Weights of a small audio captioner.
Model: encoder norm groupnorm, decoder width 128, decoder norm layernorm.
Training: 6900 steps, batches of 128.
Data: trained on synthesised sound scenes: up to three everyday sounds over a background, 26041 training examples, 33.9 epochs.
Rows from block 2 of the audio encoder of a small audio captioner, named by matrix and row number. Rows with one number belong to one channel. Each number is 200 + 30 x the weight over its row's rms, rounded and kept within 0 to 999. All counts start at 0.
Before each channel's rows are labels from the 100 clips, of 14976, where the channel reaches its highest value: "top examples" is what is common among them. Only what is clearly more common there than usual is listed. The data: synthesised sound scenes: up to three everyday sounds over a background. In brackets: how many of the 100, against the usual share in percent.
# convs1: first pointwise conv (encoder.blocks.2.convs.1.weight, 160x128x1), inputs 0-127
# convs3: second pointwise conv (encoder.blocks.2.convs.3.weight, 160x160x1, transposed), outputs 0-159

top examples: background: none (81 vs 22); number of sounds: 1 (69 vs 33.5); glass breaking (41 vs 5.1); first sound: glass breaking (34 vs 2.6)
convs1.2,209,204,198,224,187,242,225,198,181,187,206,207,237,185,202,238,180,157,211,207,166,209,198,238,247,162,218,198,195,121,214,170,247,224,222,225,187,201,221,210,233,227,186,151,192,208,215,162,197,216,218,187,232,186,178,194,188,190,235,197,167,206,216,171,257,209,137,199,216,196,174,194,170,193,173,175,225,206,234,157,196,234,168,154,214,278,198,212,168,233,213,203,164,191,188,200,214,189,224,197,122,157,194,192,230,229,118,123,248,171,177,166,218,262,163,228,203,157,240,200,124,228,186,196,179,202,208,226
convs3.2,183,192,214,199,197,165,182,108,218,236,190,215,152,231,207,166,141,204,220,221,157,192,209,177,174,185,162,183,242,213,181,235,239,240,171,225,185,167,246,175,245,152,214,145,207,195,167,185,209,182,206,169,180,207,201,225,228,188,192,164,183,182,260,196,154,206,221,229,182,205,224,212,217,260,199,221,252,224,152,234,165,175,181,182,210,199,260,249,184,182,237,187,200,220,232,186,216,203,209,230,187,205,202,193,196,225,187,230,166,225,244,180,177,199,206,200,130,152,180,225,224,172,173,174,207,208,268,172,252,179,174,143,158,212,228,240,137,230,196,217,205,183,243,210,283,201,219,194,182,169,140,168,193,208,190,197,193,253,209,184

top examples: number of sounds: 1 (85 vs 33.5); background: none (77 vs 22); explosion (30 vs 5.2); thin (high-pass) (30 vs 12.1)
convs1.3,175,248,181,223,166,186,152,199,173,198,183,195,197,225,238,194,239,161,211,227,218,176,233,211,213,236,192,187,198,155,202,175,178,203,225,179,207,245,171,157,249,172,186,149,238,237,226,182,146,167,182,172,190,156,130,218,190,232,185,211,231,235,178,163,215,173,200,211,208,209,222,181,165,244,171,219,179,222,205,221,202,180,176,194,153,247,205,133,220,217,268,191,193,101,192,233,204,235,241,221,154,194,184,135,213,165,206,206,193,230,247,200,206,190,138,187,231,191,189,170,205,236,240,216,236,222,195,217
convs3.3,291,207,212,252,215,224,189,157,192,267,220,197,241,150,203,146,181,187,256,173,214,259,216,187,212,195,198,142,200,197,223,212,161,234,148,203,262,237,196,222,195,176,234,192,191,203,208,173,179,235,192,197,232,224,212,222,226,217,240,225,239,230,192,191,202,185,206,239,197,177,136,188,225,183,216,140,175,227,220,209,224,179,171,183,205,203,175,174,202,163,198,167,221,209,264,169,172,205,208,201,200,205,152,238,142,207,167,234,181,167,208,229,176,239,253,200,172,209,227,201,206,167,194,191,195,207,131,204,195,189,113,151,237,187,199,166,199,211,216,201,237,167,214,187,238,165,182,174,190,232,243,178,251,139,240,180,190,199,193,183

top examples: background: none (47 vs 22); muffled (low-pass) (29 vs 11.7)
convs1.146,173,228,231,227,229,214,208,284,191,176,208,200,182,194,141,213,232,219,228,219,204,209,175,212,206,189,221,181,198,247,195,182,238,160,220,181,187,160,213,169,157,231,174,221,203,206,168,229,234,149,229,232,147,244,179,238,235,256,122,223,199,187,173,188,173,208,196,208,152,231,206,214,214,222,252,181,207,165,171,201,193,192,249,181,202,199,216,162,149,259,246,197,186,201,217,168,212,166,176,223,231,268,201,177,188,197,213,240,188,208,208,182,195,236,209,142,226,254,130,246,217,172,209,201,149,181,187,204
convs3.146,219,230,246,201,184,232,191,247,216,192,246,207,197,170,224,225,249,215,210,236,199,199,209,172,243,216,243,207,160,205,194,240,219,219,156,207,226,180,228,172,139,204,179,236,200,203,222,201,228,203,188,201,175,129,201,187,246,182,236,164,146,201,235,194,227,202,202,206,223,168,166,174,173,152,213,253,212,205,193,256,162,252,203,209,173,189,207,159,242,252,160,207,202,183,174,177,222,207,182,216,155,246,177,217,254,198,206,190,224,197,165,163,208,182,153,245,177,246,256,186,218,146,158,197,188,231,205,196,248,237,213,195,230,200,181,125,159,190,155,269,208,193,172,280,213,199,230,213,164,146,172,238,200,202,196,188,235,218,188,206

top examples: number of sounds: 1 (86 vs 33.5); background: none (65 vs 22)
convs1.77,204,165,241,228,211,179,181,168,200,177,189,244,211,219,155,260,170,178,227,191,206,259,223,203,194,257,177,185,231,205,213,201,238,222,208,194,193,230,145,197,257,223,158,177,142,173,192,168,218,194,163,173,194,206,222,214,153,211,226,146,157,182,141,184,204,224,198,235,158,235,215,174,227,258,180,150,214,188,232,224,168,212,169,241,183,168,159,123,215,191,217,256,203,215,215,209,220,134,221,244,215,174,197,215,146,213,138,209,177,215,225,205,212,217,215,205,200,193,193,199,193,197,219,185,178,228,188,122
convs3.77,205,205,197,214,169,192,214,222,212,210,196,243,191,210,200,183,197,194,192,163,249,166,202,184,253,182,238,210,195,194,237,213,201,196,178,165,208,214,161,148,191,242,195,195,193,248,233,225,172,185,184,208,249,160,188,192,240,228,219,127,252,235,164,236,252,197,168,209,168,220,193,183,148,160,175,216,152,195,241,223,259,198,159,204,213,187,183,174,177,177,203,235,218,135,187,263,137,218,205,217,237,261,234,197,196,199,189,213,172,244,170,259,247,211,238,222,212,167,245,181,208,225,275,160,165,261,171,180,186,212,235,158,161,249,239,200,181,184,204,263,196,202,189,260,178,209,197,200,192,168,224,191,188,193,191,175,178,204,244,195

top examples: background: none (53 vs 22); glass breaking (45 vs 5.1); first sound: glass breaking (34 vs 2.6)
convs1.152,233,234,170,202,160,184,188,185,216,194,186,203,226,192,210,160,238,230,188,131,197,181,230,237,203,186,192,174,171,223,253,197,222,247,188,214,172,173,158,178,175,219,209,179,241,186,209,164,178,220,193,181,236,217,237,231,240,153,245,177,135,209,225,205,201,206,195,249,270,182,216,164,220,231,248,190,216,219,194,182,234,190,235,208,209,264,181,233,220,222,200,195,168,159,241,219,147,186,201,208,156,217,241,204,217,162,157,206,163,207,231,171,150,196,206,174,176,246,160,269,262,211,164,237,223,250,207,200
convs3.152,203,207,203,177,222,201,215,188,196,163,171,156,199,197,168,204,194,213,250,225,195,238,194,193,185,243,203,228,134,216,217,141,182,196,179,212,251,173,195,187,165,199,220,182,175,155,159,227,133,173,180,161,167,245,205,239,165,227,156,210,140,204,194,176,180,148,198,195,133,220,191,157,198,133,239,203,221,189,193,156,200,205,191,232,213,191,194,167,189,214,141,201,172,192,128,206,169,193,189,196,217,166,143,179,188,167,174,197,218,166,166,182,214,180,198,204,200,184,217,159,236,210,141,217,248,225,257,183,232,168,248,199,166,232,185,242,221,235,222,262,221,199,228,223,262,183,198,227,189,211,221,231,263,215,243,183,240,204,210,247

top examples: background: none (89 vs 22); number of sounds: 1 (78 vs 33.5)
convs1.68,222,189,240,189,193,242,178,211,199,193,204,181,209,272,204,216,219,210,197,254,216,183,189,218,171,243,174,205,149,208,162,162,174,174,150,194,243,198,206,173,218,233,204,184,163,201,205,127,210,184,163,196,229,197,214,208,228,211,196,203,127,199,138,227,191,180,225,177,211,191,136,196,181,213,173,152,249,215,247,218,198,205,283,160,185,187,221,233,157,215,172,197,230,173,184,172,249,193,171,154,252,144,196,188,251,137,243,211,167,221,228,158,214,215,225,176,158,183,200,211,222,206,226,167,228,213,194,221
convs3.68,220,266,181,178,218,206,133,160,209,173,184,243,192,222,220,167,221,135,109,177,165,159,181,182,138,182,158,194,193,138,209,195,215,173,221,167,192,225,231,168,204,227,252,177,165,259,181,198,206,191,179,216,198,178,215,227,246,192,184,128,203,173,228,205,198,229,237,187,163,197,217,201,206,188,191,177,190,187,227,223,251,201,194,234,189,221,120,234,168,195,160,189,166,201,193,200,210,230,216,212,192,215,149,195,182,209,168,232,222,196,204,208,189,186,219,218,238,237,230,201,143,169,224,204,167,176,202,187,170,196,239,219,238,201,189,153,207,268,186,197,201,242,246,192,166,243,192,234,224,241,197,160,254,188,163,209,242,257,191,178

top examples: number of sounds: 1 (75 vs 33.5); background: none (58 vs 22); explosion (31 vs 5.2); first sound: explosion (30 vs 2.6)
convs1.110,171,219,213,209,176,176,211,190,217,231,212,226,217,211,186,199,222,203,261,186,220,227,170,191,177,220,274,219,216,210,202,146,165,153,190,234,211,188,223,205,227,177,179,202,269,223,187,128,179,245,205,214,244,243,175,195,182,168,201,131,230,180,213,219,222,219,198,171,199,212,198,232,208,237,173,249,165,224,184,183,191,195,185,178,229,243,191,177,197,188,240,228,186,216,237,244,243,175,172,233,269,185,243,253,212,193,177,207,202,262,218,139,220,197,230,257,218,160,245,146,206,192,234,165,162,230,161,188
convs3.110,180,184,179,205,158,165,257,243,211,236,146,190,197,182,153,233,201,177,192,194,176,200,204,149,197,159,183,157,219,202,181,243,199,203,237,179,172,183,214,187,145,205,205,221,229,177,207,251,161,220,167,189,193,154,189,207,190,219,193,206,202,201,192,158,206,180,167,191,161,179,221,163,152,165,190,180,175,186,254,197,191,165,135,237,245,188,152,199,196,174,150,228,211,161,233,187,204,179,206,185,234,186,236,187,239,195,239,178,191,195,152,134,221,145,250,249,220,171,172,205,210,205,217,211,209,230,219,177,247,170,245,152,161,233,201,144,158,147,224,239,225,178,266,192,153,148,162,204,152,204,188,187,194,167,153,184,181,201,165,174

top examples: number of sounds: 1 (74 vs 33.5); coughing (33 vs 5.4); first sound: coughing (28 vs 2.7)
convs1.12,195,160,201,185,156,234,204,189,194,248,205,219,188,200,174,217,202,248,239,266,190,214,174,249,217,193,221,213,248,170,279,226,184,191,163,174,179,190,178,262,133,220,247,231,188,145,223,173,212,150,241,195,129,218,212,226,193,178,192,208,224,197,168,235,197,246,176,178,208,236,212,189,165,251,261,222,183,226,172,193,202,165,201,206,162,209,252,160,238,178,233,188,172,207,256,227,187,176,178,192,152,195,223,183,187,166,208,222,188,235,208,221,209,179,233,174,160,172,191,165,193,252,206,186,211,239,237,194
convs3.12,145,220,227,190,168,191,234,207,196,207,200,185,229,206,254,200,212,229,190,191,165,207,203,222,160,203,263,216,256,162,181,235,192,168,201,181,192,207,198,169,239,154,175,237,228,199,184,132,232,242,246,198,208,171,220,166,231,212,181,207,180,253,163,160,188,135,171,225,150,220,197,188,246,195,254,219,215,170,242,217,228,245,228,192,176,179,186,199,225,190,242,189,251,221,214,187,196,204,211,148,189,245,238,218,242,211,228,174,220,158,220,201,174,213,197,198,195,288,141,161,187,231,210,206,247,213,210,184,170,174,231,222,250,164,213,220,263,182,250,172,206,191,211,202,185,214,212,268,139,214,225,191,228,171,240,213,168,184,177,231

top examples: background: none (73 vs 22); glass breaking (43 vs 5.1); first sound: glass breaking (33 vs 2.6); bird chirping (27 vs 5.2)
convs1.13,231,223,190,193,180,221,182,222,217,184,183,209,109,193,189,204,134,222,179,195,143,190,223,227,206,242,169,196,192,145,248,209,197,177,171,192,204,160,186,188,211,201,189,223,196,216,235,213,208,205,241,197,177,136,178,237,188,246,173,186,198,212,219,188,193,169,204,225,199,277,165,231,227,217,175,247,153,188,209,190,188,173,174,203,255,193,200,212,207,204,201,166,211,246,145,183,139,260,231,232,187,194,170,255,165,275,212,202,211,267,163,197,207,197,182,238,196,198,150,188,149,229,186,197,211,193,194,136
convs3.13,178,185,227,280,250,158,181,218,189,250,203,232,277,188,152,189,199,198,192,175,160,223,203,225,196,170,234,173,157,236,203,224,190,188,222,216,165,227,290,190,238,209,161,180,221,200,205,197,216,113,194,205,198,194,191,198,217,186,187,219,187,230,193,199,226,211,221,203,187,206,191,193,167,229,238,213,137,197,205,188,205,170,170,240,194,221,167,190,161,225,130,186,232,175,194,202,205,166,215,180,162,180,243,273,183,142,189,176,201,200,178,211,158,170,170,183,200,200,174,276,210,225,192,237,166,231,182,247,197,197,200,161,223,199,200,196,227,245,178,239,175,204,239,239,208,196,217,262,146,179,229,190,249,216,170,245,208,226,244,205

top examples: background: none (75 vs 22)
convs1.95,196,193,205,180,208,232,254,257,236,226,179,177,183,187,227,195,232,235,216,172,216,144,210,202,223,205,210,224,144,199,153,214,184,235,237,203,147,192,151,193,184,169,207,182,221,228,164,172,249,151,121,162,214,268,223,167,242,185,207,156,149,177,194,187,213,196,220,163,226,190,217,188,161,208,244,196,173,225,206,208,176,178,182,224,219,124,223,172,202,187,232,217,231,249,221,203,177,251,180,194,194,245,173,202,217,187,180,202,241,196,220,178,221,288,186,248,183,213,169,239,176,229,193,205,206,181,242,187
convs3.95,184,217,152,205,239,206,237,236,263,174,201,207,224,266,169,212,184,213,171,252,235,221,229,226,229,197,176,232,178,201,222,259,202,200,223,184,140,186,212,215,177,231,191,265,185,223,208,195,227,164,107,227,161,226,236,211,212,215,184,218,226,153,230,184,208,190,241,236,183,229,186,210,193,204,140,200,191,179,243,161,243,210,203,225,192,190,199,222,156,210,177,160,218,215,205,203,121,218,191,169,218,205,171,201,153,255,234,147,181,184,186,266,210,201,216,196,212,176,166,238,198,179,273,206,174,152,211,231,232,183,199,265,196,262,223,189,192,199,199,180,187,195,160,210,204,155,183,223,216,217,202,165,262,198,206,179,185,233,215,173